Rows from block 3 of a small class-conditioned image flow-matching model, named by matrix and row number. Rows with one number belong to one channel. Each number is 128 + 24 x the weight over its row's rms, rounded and kept within 0 to 255. All counts start at 0. Numbers have three digits each.
After each channel's rows are labels from the 100 images, of 14976 (inputs lightly noised), where the channel reaches its highest value: "strongest on" is what is common among them; "peak at" is the part of the image that holds the peak. Only what is clearly more common there than usual is listed. The data: larger renderings of crowded toy scenes.
# convs0: first 3x3 conv (model.enc.1.1.convs.0.weight, 96x96x3x3, each kernel summed), inputs 0-95
# convs1: second 3x3 conv (model.enc.1.1.convs.1.weight, 96x96x3x3, transposed, each kernel summed), outputs 0-95

convs0.65:106114131088150075080102168084105162106100175069116086135139118101118111136137134104114135088144113139107129101096119119138140091130108123125162130120159128151138143148108125093112148111127104139134141162112146115128116151102124150153137140086147145144100134152138114067094135090127100154
convs1.65:111149161105161104101156094131184082148160120167111110098120134121130136131091135154145130148117132153161168157148112159114109091102133134089101122101129118118110146105117110062076107130124127096112115094116144135145139093073143089139122110123095128127102146125150116114158132113152145126
strongest on: count: six
peak at: middle left

convs0.7:193152115103129111135131091101134081150064099116131126114129122108154145095147199115132125089141144144076149137139102128127131134136120101165144137154113167130098164149128160147108124141113137136148156129098131140135100103117143143135114130125127119136108117133128127198111148130131069109
convs1.7:117111118155103159120109147154141119133163091165131091139103130104095111118112109119106129193110127163124159127166130153104130132128120128139075123102109118091110113148108123093131115175142121111059108133167127138101122155154090082161160111161126120087141127126126109123127126136079129130
strongest on: light from the left
peak at: top right

convs0.20:113082104155100125100188141129141074091110127133082133134117110098131127144196161154148140131123132143162081102107134139156123135165126125132098125126144117135149162147082139117111105088118123112116106134102129120127143161105146135128161125119109123143123089111150122099123195119157098147
convs1.20:148082115112125125213121154120126221112135144135140112159106129116102133090134107114129116142125079124115134119147117131126122103145135094129129028153156149141141147122110150101129147144123145132132158125141127108137138125132108105144135129137134128139152077143120137160129112129102115152
strongest on: count: six
peak at: bottom right; bottom left

convs0.76:131120083136105111147134140106156109125118135121118126127120142127117116119121107146131131151140151153140092147113110099171060112146159085132088139125135138149130151149094098070110108114129175143140128120167118159110156160167185088168148127123122101161104107127153135149095137133142091167
convs1.76:098136150120119122155071145123145101098146118067132137117130156111149126137122148148078114120152147113114084158117099090107117172108120147110141097128151128132087135091144157110145140131135130131129153080124119119111152166153117168078104149096161117113120121087108128079151124135156133164
strongest on: light from behind the camera; count: six
peak at: bottom centre

convs0.18:150129160090144136144126143101125156159132127076176154116096130108135122147167144159144134082153084147164111114110121093139118125132135104102091113140166093142162153128121134080094144099133121132107151125175109155111155086135138132135122110127148120146133136106108103105141153084079147093
convs1.18:123109139117098125153163105127150142164114153110116096125074123122107120135133118121099109157113128136137177150114128144118149145134119159094148067110134151137090090088125106069137144130084102123125131116080108163120135101136126119086140136173105160096133131167150083113098106121141136151
strongest on: count: six
peak at: bottom right

convs0.42:128145132148141169138129113148151120106121126090119110122173126124141118141146145150133128106140054134106170125117165146066153131114122157115135139141127161111104121155143134120154141131154075136172158136085126078132107127104081132128151144140065106138141135123126123106130136133167081162
convs1.42:122134153083132136131157138110150185095096156089082089162124102105124106102126128115097097114135118138119134161124100117149126104107168138103146154137128129137115143087132109124092110144092090087147082104106102143170135105103157089117108123147118112118131179142135101109135138122170103124
strongest on: table
peak at: middle left

convs0.68:108126144101103094133130107122121120083155108101110100161119098134109116114109132085084094146162150102155112165147137148116123170103139136159156132148140137158155153125107148124155126105150147131174086109089153147163116135132151173104109134088154116149108102126116078142160129104128147084
convs1.68:131140107132111100126123087140174119105109130169116140125118171114101142131152133121183163127116115127125137107108138128132088085114182101092130139110140139119088129092145101143112088121117111088124185126099088128116087124145115127135138113115123168151089171151149098183114141133144146133
strongest on: count: six
peak at: bottom centre; bottom right

convs0.46:126142124167153136140113114117124117129113136112121108148146105137141108134144146115166125086152145138092118122092141145126090141135154149097101103105120150102141091107119160118140205145132102122139157114093115102122127118145125125140129150085114137121100133058137107099074104119182167176
convs1.46:157132145149142124142128153124088147100142123133144096106127130125168142115154139140125148182126153139131130106113105174129124093153127103169155161134134146128084149155120131175099114161150141111159077195161153128114107144128124107180140137143155106110171152122153144106144130157119164105
strongest on: light from the right
peak at: bottom right

convs0.91:136136126152112134134125124102125145127183147140101069171160159134129126100162135128111108144103139164144127102118152117140155149131099163136169146145181106138129125095162104087151122119132098107121100101172110147158127125093108150146155140099135139116099059155126096143138158131098133140
convs1.91:102134113061103132145157106179179097118137089124147135122103112162108119134101163104136136162149094100116153133153176137135129084137112156143139144133106152124142094157130150125138176146151125150162092113156139127165160109091154152098123131107154112144142145105102137102139132147151146144
strongest on: light from behind the scene; count: six
peak at: bottom centre; bottom right

convs0.24:150143108113155154136182100102136163109114128123150139145137140128113091091114122143066132155146156167110145150128150161123116158128107150061095133160163092176137129140124155143137134124162162106131116143173148164129098109104114135130146143089142159151134150110139119107133134133133143078
convs1.24:161159165150163114108165147123112135151147117134157160117128091083109121132095130133123132178112162086151069121103134111136125110113128160153100142127084139084116181114104110139098127102133157153165090084130144107165157106120131122137136160111139135129098145157143125112130118133139138168
strongest on: light from the right
peak at: top left

convs0.25:121161152156127117164161131088118149142107141109103121153122110118138115122106142144166138128120176131127126154127131172165096172144115200079107151149142135146119121121130164095123122160126106134146116127118098162151137120151127152118133094135117132143120116036138107138158163127166117134
convs1.25:122124124133152149069126113165108101130119078113160147114103087108129138128104105130163149155109145112125143109126107147112182067133140150189136121089110152104111110151157097109127107111109146172127158160147107119132134115138141116146146121126148142141136081073136161098128113132111107156
strongest on: light from the right; count: two
peak at: bottom right

convs0.63:171110150118117085117103087079134194083136151120125094165105113095118117136121106106121111130130108130120124136108128103130139131104124079125145143140141090128101165126107152126127135137109123160184161153149143139135152123169148123124153094139152154119090117131183154126162159112133158100
convs1.63:140150115102113115082093114105110076092123133140113097126094116139095071092154154118099102148140149137084110141127120154131177119128139091104119164108137103128131091107115167116123133137136117123118146086125135173122109127123144108141140121119090152110100173165072132095118144126146126159
strongest on: light from the right; count: six
peak at: bottom left

convs0.14:161156149132109158109104138126118115116112134132141147123142157135151127150147153101138100127121100125135094154107117105153121131114127148113097140117119102108128149094116121177101159083145117098087133168104103127160101133158178109094124161133145115120123184120185099194128132164166105126
convs1.14:092108089121137099170128113139137133130107130163094118124152117106141113116118110187128145140151108108095109135154095142146133080122144125133149116164091132192111123120117147158118170125136099132145138094127162129174123153150166119149096154160129155103140080158119158091131169104126123109
strongest on: table
peak at: middle right

convs0.79:130084163122122100117132142147147151136093168132133129115112137190128125189107131121143120156113141118146143085127144147147134123149078130101119139143143107148151153107109136137127113142164169125167080136143129146156145159130156106171164139147128041144135111122122131121156125097136098114
convs1.79:156115118121118118159118105061144154094115118117120164121144112088138147125148134161128126122134178109078142142138098114182131119113098126133128132137189104086137103097135134085138078124111127113082138154130163151131131159122141110124175131141119101164152127130156145152119120150109173136
strongest on: count: six
peak at: bottom left; bottom centre

convs0.77:118106160143109143113130111127147101169115152092103138147159147129094124100136124144129122114121097101185119158084161163180079121139130135145120132125149133205134143163124147129145090109126123139115092096131133123123170151136131102106142148084148148152125113134115082150120087103144140147
convs1.77:172105135158142133120085089136139103139157136120127172140119149158117155154092112145120125084112124112135157153161149126116105138131149147134097089127166148087118124133149134121131085125118147133156155181136084155140137128164163113143101123129079159157105099115159137164176115152135107100
strongest on: count: six
peak at: bottom left

convs0.83:151147165128151112113084145153138117123172094121127137155135136130143112114130139139122140118135115074149102140118094153119164140150147102125111139153130114207107120143149161128114124101098129090112119118170155108155139173126186110134111132106128113134131134088134092154129157077170156101
convs1.83:084118099153094140093083165145082085119144103172162152097134126115081133087154087130182112121139110148117131151103120139120134109122130114132122158176150138149131143133129093130135141103110162121128094149126105131155115141144134127144139144156120142159129144104103149122111140152178131069
strongest on: count: six
peak at: bottom left; bottom right

convs0.80:116107084155147130166101133126091106140129120120157150118100113099151096158108128177099147139140116137120055138109137113148134123159111119104114119111157116155142149141108138148090158108082111139177133118153135138170156146099128119126102111095143130122127128144194144131168128180119150111
convs1.80:153147114114117113118142136126143064108154121127129125122112134127097155125105150114144145127137138098130081141103150127083119114136119134092186146153150138098110129085128146105102133160079096132110119127176091134134059122154163158156124105157148125136099120077095136117135176121129134132
strongest on: count: six
peak at: bottom right

convs0.56:137141147122161109159118135142138129129097074140097131130081147147121133123109119136143134138117142105124129131160131102101115112162114109100086153109137133083100117118108125076140151141125153112127137117175119135144143086122141077112112143085174099091142126070087146125130075103130158168
convs1.56:141108091152087126144151107119131158114109141100120129102097172129128121152124090121151143120147144127209117131099126143162125108092108120117133120137105147156107163120076091153122115093101162147116143113152115144145126090140127121119119111155149103106129174110113144071120089141118178116
strongest on: light from the right
peak at: bottom right

convs0.45:112125136106149170138097151156160131149160089162120098131139135164120110107134100139114126085113128137149138099091149128157100109169131134098109143088114128183148136137120135163126209112151131130153089120128103097126154140144149141114151153117117123119147098091140146177119102091147153122
convs1.45:108123153060076130127106151122136131075164139134102166128152132124125147114148147136115138134151111097146152099155137100156109137153117125137120148129132145133072115118133148107144164116133102139085124121065095105149142179162149082115095134103129137121105142153140136114150115124122115187
strongest on: light from behind the scene
peak at: middle right